A small autoregressive pixel model, trained from scratch: 19800 steps.
Rows from block 3, named by matrix and row number. Rows with one number belong to one attention dimension. Each number is 128 + 24 x the weight over its row's rms, rounded and kept within 0 to 255. All counts start at 0.
# v: attention query, key and value (stacked) (model.blocks.3.attn.qkv.weight, 960x320, the v third), inputs 107-213
# proj: attention output (model.blocks.3.attn.proj.weight, 320x320, transposed), outputs 107-213
v.224 [137 103 164 149 130 133 164 146 114  76  96 126 147 127 113  98 136 124 149  95 143 124  80 137 122 165 118 148  95  76 152  93 172 158 137 109 122 162 131 124  75 114 104 108 123  97  75 128 148 129 159 139 165 106 105 114  93 142 122 151 124 136 144 143 106 120 121 115 126 128 121 108 148 138 143 175 127 119 145 147 122 147 127  85 133 144 139 155 136 108 126 154  93  76 164 118 103 124 116 119 188 153 160 116 159 128 133]
v.225 [133 132 154  81  81 151 145 130 117 128 178  97 112 161 104 130 118  93 157 158 124 114 152 142  78 126 147 134 101  76 109 141 120 190 114 125 133 108 132 138 177 122 144 114 111 129 145 115  99  85 136 113 157  97 124 122 123 150 162 106 102 138 133 148 168 145 156 129 157 119 113 125 116 102 125 136  95 108 122  96 123 103 147 176 138 143 170 158 133 145 139 145 156 126 139 186 185 131 174 115 144 112 145 138 155 112 156]
v.226 [125 140 138 157 126 104 128 103 124  87 133 100 103 141 186 145 118 120 100  99 107 159 128 136 143 151 140 110 128 105 110 168  63 150 112  80 128 167  92 131 114 137 141 118 131 139  73 126 108 116 109 135 171 124 166 123 127 131 119 121 155 114  68 112 121 141 168 113 123 146 120 153 124 150  86 125 140 138 137 121  98 114 134 121 139 112  98 109 150  90 132 102  96 114 138 138 141 117 137 127  90 110 147 131 115 114 121]
v.227 [130 122 127 109 126 116 142 138 135 157 147 152 138 119 112 136 131 144 121 159 117  98 127 124 101 123 169 152  83 153  94  66 129 111 130 160 134 188 161 139 130 125 110 149  98  95 181 125 134  97 139 145 139 108 114 146  98 111  99 110 128 169 121 121 122 131 140  63 129 138 165 125 130 131 145 113 101 126 104 116 151 145 142 116 149 199 148 145 166 107  97 191  99  98 127 134 127 113 114 145 162 135 117 146 129 138 122]
v.228 [120 118 175 125 143  88 110  99 100 167 115  95 120 170 156 125 138 149 129 122 139 122  95 151 118 132 151 123 114 140 114 117 134 107 111 101 153 140 177 151 151 152 124 131 128 119 147 106 115 130 166 135 154 141 158  95 144 124 151 130 135 153 135 125 112 141 112 150 129  95 125 139 160 124  84 144 111 113 125 116 123  76 121 175 143 166 122 107 117 103 135 139 132 160 110 113 116 126 130 122 140 167 128 113 147 146 171]
v.229 [140 164 105 108 155 180 101 124 170  92 187 122 115 137 121 134 117 138 134 156 177 147 142 126 135  70 116 177 149 153 136 179 153 118 135 120 110 135 143 118 103 132 153 108 145 120 108 114 185 142  99 144 159 128 170 149 121 129 140 121 139 124 110 125 151 146 142 167 133 136 109 135 130 120 141 160 169 143 129 160 106 127 145 151 116 140 110 138 157  95 142  95 128 116 137 140 125 106 131 140  91  76 128 142 101 112 119]
v.230 [121 123 132 103 186 140 102 119 150  97 135 162 124 125 113 163 114 134  75  84 138 149 130 130 143 136 139 124 156  96 126 123 109 122 124  88 144 105 111 125  78  82 138 129 120 119  93 133 109 103 148 130 146 153 120 159  84 101  98 136 120 139  81 131 140  95 128 137 153 134 132 133 109 143 103 160 112 124  81 194 130 171 143 122 135 172 151 140 143  85 123 146 144 152 113 122 110 133 120 159 126 177 113 120 114 124 125]
v.231 [138 119 147 116 140 113 149 149 124 124 126 151 127  84 100 138 150 124 127 138 125 106 139 115  79 121  72 125 135 119 115 128 121  84 120 159 137 109 128  88 109 123  78 141  57 120 116 151 151  93 146 137 125 170 116 107 135 129 146 155 134 157 186 148 109 115 114 100  97 110 123 102 121 147 132 144 157 130 165 117 131 122  95 156 124 141  60 121  99 108 198 133 167 120 118  85 108 136 125 115 113 157  83 152 138 130 139]
v.232 [123  97 129 161 117 144 100 136 133 126  64  71 152 140 138  72 176 121 106 111 121  87 152 130 127  99 158 102 147  88 154 127 151  93 126 137 124 158 128 138 108 134 147 142 147 139 122 113 135 115 132 141 115 159 135 128 151 148 137  92 140  87 140 122 153 165 112 105 129 152  86 151 125  74 142 118 115 112 136 156 109 117 134  89 119 153 113 115 148 122 120 143 128 112 137 130 139 116 152  98 187 137 122 137 130 113 158]
v.233 [135 137 123 114 122 170 113  70 152 142 145 149 104 105 166 167 125 132 112 129 137 161 132 132 172 155 100 105 143 128 152 107  81 118 139 114 129 125  92 127 133 129 118 142  82 184  87 142  98 122 155 160 128  99 129  98 114 112 111 119 115  98 111 123 127 148 162 112 102 176 139 156  91 164 154 142 138 157 145 105 164 106  95 124 139 139 140 138 114  99 119 170 123 103 104 142 126 124  77 127 100  87 112 121 119 112 134]
v.234 [132 110 141 105 126 156 139 115 109 120 141  91 119 107 107 135 140 155 129 192 141 157 129 169 152 128 141 120 149  97 123 127 114 136 125 123 130 124 123 124 154 168 190 113 122 133 136 141 109 148 146 109 141  84 153 130 163 119 144 161 134 129 153 126 118  74 106 190 116 107 152 139 179 108 136 142 146 116  82 143 154 164 141 126 116 136 157 152 110 156 163 165 142 150 151 157 172 139 154 142 143  70 144 117 113 157 125]
v.235 [129 145 101 155  71 103 154 118 103 138 109 133 149 141 107 162 159 130 134 148 123 117 111 123 108 153 158 111 119 114 129 147 143 128 111  67 115 186 129 127  99 158 141 121 136 169 177 112 135 129 114 124 107 142 141 113 141  78 104 116 126 166 152 136 154 111 158 103 124  89 128 132 158 129 133 143 101 111 124 167 175 136 162 129 117 142 146  95 114 105  94 122 122 159 110 154 162 139  92 142 111 127 158 113 139 115 100]
v.236 [122 138 176 107 135 136 114 121 126  99 121 157 103 122 150 100 119 110  91 147  97 194 157 117 140 127 165 142 121  98 136 134  77 110 123 137 123 148 118 121 122 158 126 163 117 137 155 136 150  78 157 118 163 104  99 163 141 169  82 151 127 133  89 131 156 107 141  64 120 107 150 155 114 136 152 107 100  99 110 105 114  81 141 112 147  68 140 133 160 144 137 144 134 123 158 126 132 131 155 169 104 153 150 111 124 133 144]
v.237 [133 135  84 135 125 123 149 150 122 135 137 115 134 177 159 114 137 119 106 105 107 145 176  95 145 164 137 104 113 165 152 111 143  90 178 108 140 164 160 128 120 135 108 147 108 144 178 136 149 131 145 141 133 151  79 132 133  97 118 149 133 121 171 153 164 125  96 108 123  99 148 134 135 138 158 153 151 118  83 157 157 156 126  94 144  81 159 130 149 111 123 140 138 150 117 113 116 128 171 123 153 124 150 112 117 150 130]
v.238 [162 155 138 126 140 123 118 164  90  96 120 127 117 148 144 108 106 126 104 163 146 169 136 148 125  89 121 113 117 165 109 107 175 109 138 164 109 143 101 131 123 105  70 125  79  92 151 100  96 111 132 142 114 104 129 115 151 141 123 126 174 105 165 135 139 108  89  88 121 138 107 110 149  77 141 142  64 129  95  99 109 119 126 127  85 141 109 113 140 148 151  81 130 118 159 102 115 111 126  91 102 146 130 134 183 119 143]
v.239 [129 143 154 128 117 175 119 132 176 148 162 131 129 151 147 136 111 165 111 124 150 139 131 116 108 118 109 115 143 177 147 105 132 150 128  98 130 136 129 149 148 108 189 134 116  91 107 147 127 134 133 124 156 149 184 145  77 143 136 129 137 106 132 146  75 126 120  98 122 132 118 128 138 140 164 108  97 158  66 141 120 134 133 112 138 177 146 160 153  88 115 120 134 161 174 112 130 120 119 173 100 162 152 128 141 101 105]
v.240 [141 147 144 109  90 154 165 136 117 139  96 155  78 138 138  88 148 137 155 114 150 154  94 139 124 151 148 128 141  95 119 126 109 120 123 102 119 111 164 139  59 127 106 116 117 153 130 142 174 142 132 161 119 143 137 105 112 134  80 135 117 120  99 150 132 157 189 110 125 112 138 143 158 124 182 146 116 100 146 128 140  92  88 147 135 134 113 144 105 110 135 145 142 129 137 121 135 110 123 179  79 100 107  87 111 159 118]
v.241 [118 125 115 102  81 118 134 114 114 134  87  95  66 168 103 117 156  52 125  91 151 153 149 119 108 131 152 117 128 124 138 128 139  87 102 121 132  96 129 143 114 135 133 127 112 107 120 120  99 138 136 119 153  96 143 135 118 158 156 126 107  83 114 129 127 137 124 116 134 124 111 133 148  98 149 139  72 138  77 105 120  95 103 125 126 125 142 129 141 134  91 108 110 121  99 114 141 148 151  86 114 118 111 100 142 131 111]
v.242 [131 126 119 152 113 134 153 156 164  83 123 179 117  88 149 106 148 123  89 135 107 111 116 107 159 165 145 131 165 174  97 165 121 120 120 125 118 170  96 111 119  98 154 130  93 113 127 145 132 124 124 146 140  88 166 107 120  93  89 117 141 136 117 124 115 128 134 147 112 163 125 151 104 179 146 129 152 112  66 140 145 119 104 142 123 128  93 102 157 117 170  89 129 115  80 103 116 124 113 109 104 127  89 161 105 170 123]
v.243 [127 114 196 120  85 152 196 153  91 171 135 103 128 135 132 130 138 138 157  49  76 109 117 161 106 111 137  86 110 155 173 120  98 127 144 120 132 108 107 127 138 131 138 163 122 132 121 138 119 145 111 108 135 111 104 185 131 128 138 122 141 129  78 108 128 152 144 157 117 158 148 135 124 141  96 163 136 127 143 118 128 139 123  96 149 141 153 103 119 129 147 168 133  78 118 166 110 144 110 144 153 150 115 106 118 129 136]
v.244 [143 110 144 157 194 150 153 148 128 129 131  99 114 109 154  79 125 105 172 113 143 166 111 147 117 143 144 125 106 151 111 156 184 121 183 135 130 107 171 139 104 106 154 173 149 165 183  98 114 151 118 146 128 128 154 118 120 134 120  94 159 120 171 143 126 150 146 181 147 122 132 140 130 162  98 128 159 112 126 126 106 128 145 169 146  99 110  80 141 180 126 158 123 142 114 136 134 129 132 101 124 179 130 125 126 123 147]
v.245 [133  85 151  92 187 117 128 144 137 105 140 147 155 148 118 122 170 149 152 106  76 117 137 135 147 104 124  99 106 118 118 155 107 160 138 132 135 136 150 119 124 131 124 120  74 112 129 110  80 111 118 125 101 113 123 187 162 154 154 132 100 126 127 102 157 125 111 146 132 155 159 117 101 142 140 117 131  84 121 136  98 152 121 125 122 131 171 102 133 121 113 163 142 133 117 171 109 127 102 117 133 110 145 126 125 126 171]
v.246 [129 134 130 127  73 156 100 149 170 152 169 129 164 100 137 141 124 127  65 139 186 151 103  89 178 126 110 211 175 149 133 120 116 158 118 149 135 166 123 118 112  93 161 143 161  97  99 137 129 132 147 140 152 153 137 109 128 152 136 139 154 149 139 102 148 127  94 103 109 139  94 127 134 117 137  81 172 156 123 125 121 117 141  91 127 167 101 118 127 113 143 103 148 153 124 140 106 113 111 128 147  69 115 113 135  93 142]
v.247 [136  77 152 108 107 101 110 114 152 104 100 126  77 136 110 130  90 129 140 159 144 124 105 135 131 151 105 128 131 136 116 118 147 114 140 138 137 134 151 127 165 140 168 156 118 115 140 119 102  71 166 142 141 118 109 128 125  93 124 130 135 180 168 150 123 150 136 104 129  91 114 120 157 187  90 162  85 142 179 131 107 140 127  63 147 112 117  92 100 113 132 148 124  86 106 104 126 140 114 117 128 105 142  93 114 154 141]
v.248 [109 177 147 108  99  52  73 112 159 123 123  84 102 122 146 189 147 156 117 130 138 131  74 119 128 113 122 138 119 122 118 117 108 122 142 163 155 126 111 134 145 146 177 139 174 154 106 148 119 124 134 131 163 119 150  87 145 127 134 145 124 138 143 103 119 141  96 105 130 127 125 149  90  99 121 102 121 163  84 164 141 122 118 162 134 116 125 130 130 104 149  92 113 141 148 114  83 117  82 118 107 102 173 148 153 149 162]
v.249 [126 154 170 170 139 145 144 166 129 134 138 144 125  96  85 101 122  88 112 166 137 112 147 112 101 111 129 126 173 146 138 147 113 118 141 127 112 183 141 124 151 103 184 131 122  90  95 143 128 148 128 121 115 159 116 109 138 132  96 111 138 130 165 128 149 123 124 104 111 134 135 140  97 130 168 135 159 116 117 131 122 129 156  81 127 105 132  54 179 104 152  98 157 119 125  84 125 134 150 111 153 179 103 187 124  91 145]
v.250 [139 129 162 107  86 106 140 141 157 100 105 155 131 152 123 129 146 133 122  80 132 108 147 131 114 132 127  63 117 202 151 161 125 158 116 110 105 125 125 108 127 117 177  97 137 106 171  82 118 124 182 102 148  75 104 162 149 154 126 126 124 131 137 121 133 141 176 151 155 123 102 145 124 127 121 132 120  66 129 120 150 106 128  96 126  96 134 132 128 121 108 137 150 115 106 158 140 136 152 131  89 114 180  90 185 110 125]
v.251 [127 127 106 124 147 127 130 146 108 122  82 134 147 159 113 128 124 189 151 116 122 131 161 161 137 128 127 160 134 135 154 119 157 116 142 130 129  27  88 125 124 131 138 102 175  99 121 133 154 127 115 124 123 119 114 126 133 142 125 145  99 119 131 128 126 178 162 167 172 113 121 134 114 120 151  75 112 128 139 133 163 115  90  89 157 168 132 158 104 148 123 146  98 113 113 136 113 132 122 178 131  98 142 122 148 146 136]
v.252 [127 123  92 144 127 141  87 132 140 119 141 153 167 140 123  96  92 115 121 124 157 138 150 111 137 123 110 157 144 113 187 118 147 158 112 159 123 128 155 136 141 111 135  89 142 133 134 147 156 128 127 127 125 120 112 139 125 138 102 123 144 161  91 133 125 109 137 138 122 144 140 119 140 171 134  90 130  96 143 148 145 148 115 116 133 111 113 161 134 133  94 136 114 144 107  97  95 143 144 140 145 113 106 118 130 132 125]
v.253 [116  69  97 146 140 151 161 134 162 142 129 108 150 167 164 105 159 137 154 121 122 139 142 141  75 130 144 134 117  87 150 136  92  92 110 148 140  81 115 104 123 138 117  95 137 181 135 119 156 149 155 117 168 122  80 180 144 100 156 139 105 122 161 149 103 147 143 164 127 112 174 119 166 159 156 133 120 105 137 127 119 117 131 130 144 134 115 151 118 184 144 188 135 158 121 123 181 153 153 143 154 123 106 109  93 118 158]
v.254 [139 177 117 113 104 182 126 146 120 179 125 140 163 110  77 120 109 116 148 152 155 192 149 135 140 163 154 115 119 133 183 123 147 159 100 173 110 102 149 133 137 118  86 122 116 124 130 124  92 150 161 125 108 140 127 143 135 125 116 105 134 146 145 129 161 126 159 104 104 115 126 138  91 132 139 120 145 136 156 121 143  72 137 194 134  85 117  62  88 150 115  93 157 146 111 155 107 130 126 128 116 107 146 166 136  90 132]
v.255 [142 149 110 130 143 131 140 131 124 129 131 109 129 147 150 158 120 112  94 142 134 163 102 138 146 143 130 131 114 155 158  85 139  98  70 104 100 127 101 133 103 164 129 168 163 120 135 100 126 110 124 142 169 119  87 117 127 144 144 127 173  84 165 127 101 136 171 152 122 103 127 125 142  95 152  96 109 154 155 125 134 104 132 130 113 114  98 143 139 173  93 130  86  77 152 145 131 124 157 160  85  71 131 119 132 108 124]
proj.224 [143 112  86  40 158 131 125 158  98 126 122 136 133 163 128 119 111  96 104 155 152 113  85 103 122 112 147 117 130 174  97 186 132 140 129 158 128 155  88 115 165 140 125 123  98 123 155 115 146 149  88 122 172 148 172 149 148  90  96 160 139 137 145 137 146 119  97 130 119 117 124 126 122 125 127  86 157 109 139 133 110 114 156  73 117 117 117 103 125 106 129 125 110 111 114 149 143 163 133 102 113  87 134 121 178 134 105]
proj.225 [149 157 132 123 144 127 143 120 154 100  97 177 129 114 148 153 110 133 112 101  95 125 176  99 137 118 130 134 126 138 155  76 123 130 127 132 128  90  96 150 109 126 123 130 113  61 123 119  95 133 110 111 111 116 158 104 114 158  60 123 125 128 139 161 118 125 104 131 144 149 142 112 166 134 170 116 126 127 136 117  86 141 144  90 115 140 162 119 121  98 115  82 113 132 126  98 136 133 113 114 152 148  62 167 152 121 103]
proj.226 [128 118  96 147  96  90 164 128 110  74  92 158 128  79  93 121 114 142 136 153 106 108 123 146 112 106 104  99 153 134 130 146  82 109 125  92 122 134 109 127 103 108 156 124 126  56 137 138 120 122 173 123 160 127 101 168 138  87 162 117 153 146 118 122 161 109 108 125 118 136 137 148 179 100 116 116 158 126 163 142 145 133 127 146 130 141 131 153 114 177 136 141 142 133 119  83  83 153 102 158 154 113 142 128 133 144  84]
proj.227 [139 157 131  89 151 177 158 120 141 123 150 111 139 178 135 168 157 107 114 105 186  86 136 124 134 139 151 139 147 167 118 117 151 149 124 155 139 122 134 131 139 127 115  71 141 161 118  96  98 160  85 132 153 133 109 104 152 131 165 152 119  91 146 100 103 137 133 127 123 137 148 110 130 104 116 102 106  93 122 124  69 118 119 158 154  68 149 137 134 163 103 115 126 156 142 155 159 136 182  97 118 118  87 146 156 130 157]
proj.228 [115 108 121 129 138 125 121 134 125 141  95  80 112  63 149  99 157 126 137 126 100 101 139 114 163 127 128 124 101 116 148 150 165 156 125 126 135  95 134 121 103 113  87 155 134  94  87 102 126 122  92 164 100 138 134 100 123 106 129 121 138 168 137 137  88 124 150 134 120 126 140 137 176 113 120 153 135 122 164 175 116 186 121 128 118 156 154  80 118 121 148 119 121 122 154 154 146  97 126 163 116 119 123 160 112  94 131]
proj.229 [149  95 123 127 142 167 144 133  70 111 137 105 132 161 114 133 138 109 157  97 109 135 147 145 155  96 104 121 165 106 117  93 135 126 159 151 125 107 112 118 153 131  72 156 117 155 153  97 159 111 134 136 145 132 127 135 133 126 127 101 150  94 138 121 174 104 126 128 154 151 151 153  85 157 157 122  90 105 137 116 181 143 141 118 112 130 116 153 133 134 138 158 109 141 161  69 116 112 102 154 115 122  90 101 114 152 121]
proj.230 [122 136 122 107 102  96  99 164 142 195 145 132 180 108 139 101  87 132 148 147 135  86 136 180 106 157 118 153 160 115 142 132 142 104 132  99 133 140 162 105 136 108 121 153 124 140 123 125  96 152 122 130 108 165 132 126 154 164 167 139 134 161 141 134 144 108 108 152 122 139 133 102 141 127 111 128  96 124 120 107  94 174 126 132 136 147 131 131 101 140 109 122 123 108 102 110 119 103 104 123 115 105 179  93 112 102  76]
proj.231 [152 125 100  78 170 133 121 164 161 163 143  98 156 126 150 103 123 133 100 111 126 133 122 148 165 116 136 112 116 147 124 147 119 130 148  82 157  86 120  91 159 161 137 123 122 171 108 143 105 107  98 147 153 129 140 122 139 108  71 131 147 122 108 144  90 138 109  97  91 126  97 106 136 134 105 140  91 161 110 141 155 110  97 138 134 116  87  96 114 115 126 146 127 118 159 135 161 143 133 113 134  88 138 133  76 102 100]
proj.232 [112 105 107 159 136 150 145 145 154 147 155 102 160 124 104 101 137  86 136 144 134 116 133  91 150 145 124 117 110 147 143 138 124 139 101 136 166 126 136 115 156 125 168 107 135 165 138  59 115 110 160 132 156 111  82 161 110 142 145 106 133 149 152 129 122 132 157 124 122 108 130 173 104 140 146 112 127 121  82  85 126 129 135 112 109 102 125 164  86 105 136 188 129 141  93 121 177 130 128 150  74 101 134 104 139 166 159]
proj.233 [139 165 151 130 114 127 159 129 102  62 138 137 151 156  99 138 132 105 100 137 108 152 134 174  80 106 123 103 130 170 133  77 147 107 139  88 153 104 129 125 134 126 153 127 142 109 102 119  99 129 161 151 155 132 129 149 140 143 127 152 118 138 136  81 152 140 135 125  96 143 127 103 121 129 144 163 149 112 131 112 112 147 122 164 166  89 159 137 165 162 141 146 115 149 129 142  57 124 112 117 146 148 130 117 125 122 143]
proj.234 [128 162 173 138 170  68 132 112  85  98 171 179 135 108 104 134 135  93 149 128 135 124 108 149 155 125  66 116 115 113  85 103 136 143 164 114 126 129 143 138 102  86  97 134 109 101 151 149 161 156  91 114 143 142 133  86 146 144 112 121 128 141 145 144 165 131 107 114 122 137 152 144 137 132 148 152 158 139 210 104 131 135 133 124  99 115 151 150 119  97 178  99 128 119 126 159 124 130 101 125 119 113 118 103 119  78 174]
proj.235 [115 142 131 122 101 110 163 121 106 124 193 121  77 138 138 146 140 116 143 133 129 127 138 132 138 147  94 140 117 184 126 115 107 158  82  98 106 174 112 126  90 155  96  98 130 160 137 134 127 146 150 177 154 145 132 160 124 154 124 179 112 128 137 130 136 129 149 125 116 143 116 112 153  93 106 157 139 103 114  85  92 178 122 148 119 146 110 149 125 173 165 107 165 108 115 150  97 129 141 106 155 135 153 127 109 130 111]
proj.236 [149 156 131 114 147 116 129 163 113 129 117 146 122 141 137 149 141 117 111  96 139  91 110 170 151 132 142 110 130 117 105 120 128 134 165 104 138 124 147 127  99 111 153 156 140  87 139 150 112 142 150 101 108 140 173 107 125 126 147 130 138 133 146 117 169 144 110 132 147 141 142 112 171 133 124  97 130 128 139 159 104 165 124 110 116 148 140 128 102  85  95 152 130 125 113 171  78 113 156  98 138 102 133 156  99 139 132]
proj.237 [140 144 127 106  95  99 149 154 103 100 115  99 118  99 101 133 136  87 132 145 118 129 122 119 124 127 128 150 114 151 124 129 152 138 126 168 127 163 139 115  78 103 124 159  98 150 101 120 103 176 131 132 167 152 118 120 138  88 136 148 133 171 190 113 121 115 142  91 146 125 126 118 146  89 146 111 117 156 142 163 120 180 156 148 127 168 133 105  82 124  93 169 146 112 148 123 129 143 131 146  90  96 109 163 101 134 135]
proj.238 [125 144 138 119 130 143 129  96 162 170 123 120 127 128 130 124 138 112 119  99 121  96 100 106 146 158 133 142 121 101 157 123 129 112 157  82 136 117 139 125 142 122 117 121 146 143 158  95 133 101  92 151 129 144 126 106 151 141 155 114 160 110 158 123 101 129 134  86 110 114 146 150 104 162  75  93  94 128 130 122 170 115 141 136 100 120 102 121 117 136 192 125 102 137 138 140 160  99 143 106 106 169 130 151 119 135 153]
proj.239 [128 119 189 145  64 168 143  84  92 143 121 162 166 117 115 165 135 139 122 124 142 123 133  86 134 115 126 145 170 113 136 158 161 160 193 147 131 121 153 151 151  97 115 138 119 120 121 152 137 138  82 138 141 116 160 121 167 100 175 114 148 114 112 131 165 122 144 132 115 151 115 152 112  95 145  99  94 113 161  98 147 137 163 107 123 100 162 121 122 158 115 118  99 100 125 142 125 161 128 109 114 135 101 105 105 103 139]
proj.240 [155 123 186 124 126 177 147 218 113 110 144  95 133 166 139  99 124 142 112 135  71 151 111 154 162  92 133 127  91 158 128 177 139 132 119 113 146 125 124 139  94 128 146 148 123 117 126 131 101 151 120 170 100 123  97 148 165 115 132 144 127 126 123 126 157 130 103 156 114 140 113  77 143 124 124 158 133  87 117  84 142 181 106 118 146 154 136 106 147 115 137 134 160 100 117 161 132 146 112 106 152 117 135  95 135  83 126]
proj.241 [104 115 116 155  92 126 130 150 131  97  79 148 145 150 150 137 118  98 115 127 111  61 104  69 132 147 108 143  98 127 170 100 150 147 107  94 115 122 145 160 114  94 167 187 109  92 131 109 112 140 128  86 107  97 126 157 177 129 104  90 111 124 153 106 152 144 119 155 151 135 122 136 186 114 111 111 135 111 117 127 128 116 115  79 107 137 132 122 102 138 151  90 123 129 119 151 151 123 109 111  90 129 171 127 121  71 130]
proj.242 [126 135 166 141 112 117 107 126  92 101 146 113 179  96 113 104 107 166 160 125 114 154 130 141 103 133 159  90 121 154 147 163 106 113 115 131 129 143 118 136 141 137 153 122 130 168 103 150 103 134 143 132 110 102 120 145 158 166 181 124 140 107  99 101 102 137 132 129 104 133 124 164 171 144 140 138  55 128 115 119 123  92 122 193 135  84 130 117 149 106 160 144 132 128  69 131 111 135 127 116 152 125 138 127 140  96 111]
proj.243 [128  99 106 113 146 105 120 142 143 160 174 162 135 136 137 120 143 125  93 127 138  99 137 178  88 127 107 148 119 147 107 160 145 101 129 154 147 140 149  91 113 103 137 122 153 130  73  93 108 137 141  99 160 145 155 111 160 126  98 134 137 165 150 113 116 101 117 118 117 137 115  79 130  93  93 106 121  83 100 163 135 143 116 132 141 142 133 136 107 123 111  94 135 131  93 131 150 138 138 128 152 121 152 113 170  97 113]
proj.244 [123 117 136 187 159 125 115 127 188 111  87 145 134 121 108 135  86 179 145 146 144 176 137 105 140 106 146 142 122  99 136 162 119 152 106 149 132 137 133 116  92 110 140 172 125 127 156 114 122  99 104 113 152 155 122 173 131 111 108 123 140 127 132 134 108 131 131 142 142 111 150 132 142 142 152 134 110 110 126 167 127 130 137 112 116 128 140  78 117  77 138 116 123 160 117 123 112 118 129 129 109 122  99 137 116 189 115]
proj.245 [128  82 117  97 113 124 130 140 176 122 159 148 164 158 127 139 145 131 141 147 172 133 102 152 126  99 146 130 133 140  87 140 127  83 120 143 154 114 122  92 146 153 115 117 146 144 116  89 128 136 150 131 169 171 154 125  68 144 123 130 111 139 131 115 117 119 121 110 102 142 159 126 177 134 135 132 152 111 154  96 123 119 115 145 125 155 153 125 145 112 138 117 138 115 131 102 106  96 116 140  96 148 163 159 150 137 132]
proj.246 [148 141 127 114 142 162 102 128  73 114 158 124 117 135 140  98 157 161 169 102  83 106 156 129 101 144 112  77 116 101 115 163 166 139 115  90 113 108 102 134 139  92 129 117 121 145 142 152 118  87 110 144 124  82 145 161 176 125 130 135 136 151 105 135 131 105 120 156 100  66 152 158  99 164 111 139 106  99 104 133 139 109 148 114 108 111 123 127 128 122 123 135 145  96 130 112 143 127 167 120 117 114 114  79 112 147 117]
proj.247 [142 116 101  87  54 133 150 150 118 132  92 126 106 113  90 113 142 131 142 114 118 119 154 130  76 125 152 149 132 113 114 119 138 163 136  90 122 179 105 129 132  73 164 101 140 177 118 120 124 154 128 134 130 156 168 130 160 128  77 126 128 134 127 124  91 157 130 119 114 126 102 146  96 111 119 143  99 123 126 188  76 142 137  92 113 129 117 113 122 153 130 117 159 131 148 146 132 125 179 103 119 126 111 145 159 159 157]
proj.248 [118 131 127 115 140 133 133  88  38  93  93 112 124  73 122 152 125 160 101 106 107  97 148 133  74 156 137  81 141 130 123 157 118 129 133  92 139 111 139 134 158 149  97 107 133 135 142 114 138 149 146 135 103  97 134 113  94 150 108 118 124 154 114 131 156  99 122 103 112 132 124 143 148 105 163 112  78 127 147  76  71  99 100 137 142 140 128 187 103 179 112 146 165 110 154 107  59 103 141 132 112 111 136 116 122 134 133]
proj.249 [142 116 123 126 165 186 175 106 136 138 159 129 152 106 156 113 122 131 134 103 139 152 122  81  89 143 133 132  99 116 106 144 156 162 132 170 113 111 105 111 100 107 174 145 134 111 133 160 118  98 127 113 108 162 134 121 104 150 150 107 159 131 113 116  81 125 145 113 120 113  89 185 127 116 148  93  81 130 131 106 115 153 147 109 117 130 140 123 143  73 135 131  86 120  86 162 115 128 133 129 118  77 145 132 104 123 148]
proj.250 [140 121  95 100 130 120 107  79 155 102 164 138 132 102 103 142 128 145 179 103 126 107 153 153 167 144 100  81 137 139 129  90 122 102 129 159 139 117 137 128 149 114 118 156 178 127 110 102 108 125 107 123 166 148 179 135 112  99 156 118 137 123 136 148 109 116 138 130 114 128 124 146 136 149  97 122 129 101 109 115 141 173 146  97 108 158  99  98 106 131 132 105 133 123 130 112 128  85 139 156 131 153 155 130 130 108 101]
proj.251 [130 130 189 138 131  96  71 172  94 125 130 135 195 111 109 121 104 114 137 141 110 103 150 100 131 143 157 135 174 150 143 169 136 134 136 153 161 180 155 146 130 131 126 147 152 142 127 133 133 141 149 103 119  98 156 122 130  98 132 132 108 142 111 138 119 151 123 122 127 138 141 121 136 141 130 157 110  97 131 120 122 131 159 123 137 119 142  85 101  83  92 129 108 120 103 152  98 148 140 115 106 116 125  83 178  91 117]
proj.252 [113 167 147 135  89 120  84 145 156 183 118 131 107 135 130 113 120 150 148 128 140 145 104 117 118 166 128 152 104 140 111 111 169 141 118 156 110 115 126 107  88 103  82 124 136 162 125 180  98 145 120 105  88 105 101 148  93 111 182  97 121  86 133 147 129  85  98 128 124 146 117 102 131 148 149 139 148  97 116 121 164  95 142 134 152 154 117 124 178 134  60 173 165 110 127 116 142 132  82 121 100 177 117 120 139 109 153]
proj.253 [118 114 120 178 129 125 140 150 131 120 152 151 145 172 111 128 106 100 121 111 176 131 165 138 151 122 120 106 100 153 103 125 109 151 156 125 165 135 130 124 123 111 120 169 115 115 135 131 154 180  67  92 106 125 133 142 128 124 119 142 104 159 144 141 139 159 125 136 137 110 145 134 141  83 121 138 152 152  96 145 114 124 147 155 121 156 155 146 132  76  84 122 139 123 138 117 152 149  92 107 114  88  99 141 155  90 149]
proj.254 [128 173 134 123 167 140 159 114 144 157 145 122 100 160 132 113 162  99 122 143 128 139 165  80 121 151  87 103  86 166 104  73 103 120 128 122 126 114 116 128 119 204 102 138 144 129 119 131  97 123 151 120 116 105 115 125 115 156 125 134 144 129  92 141 139 131 126  92 134  77 142 104 194 142 113 129  98 105 112 164 125 107 133 142 149 152 133 132 177 112 133 116  96  95 150 137  99 139 161 131 112 125 134 133 112 180  92]
proj.255 [118 149 103 126 167 117 163 120 113  94 147 127 113 113  96 137 145 119 140  88 107  97 112 130 109  99 122 168 161 112 131 111  91 148 160 106 134 155 133 137 123 163 133 103 122 103 152 112 148 172 132 125 179 124 131 130 148 103 108 163 156 134 130 118 165 127 144 122 117 107 154 159 112 137  73 139 129 112  88 170 145 152 169  91 119 168  97 155  80 165 188 152 147 145 148 153 113 149 144 139 134 110 144 107 135 139 139]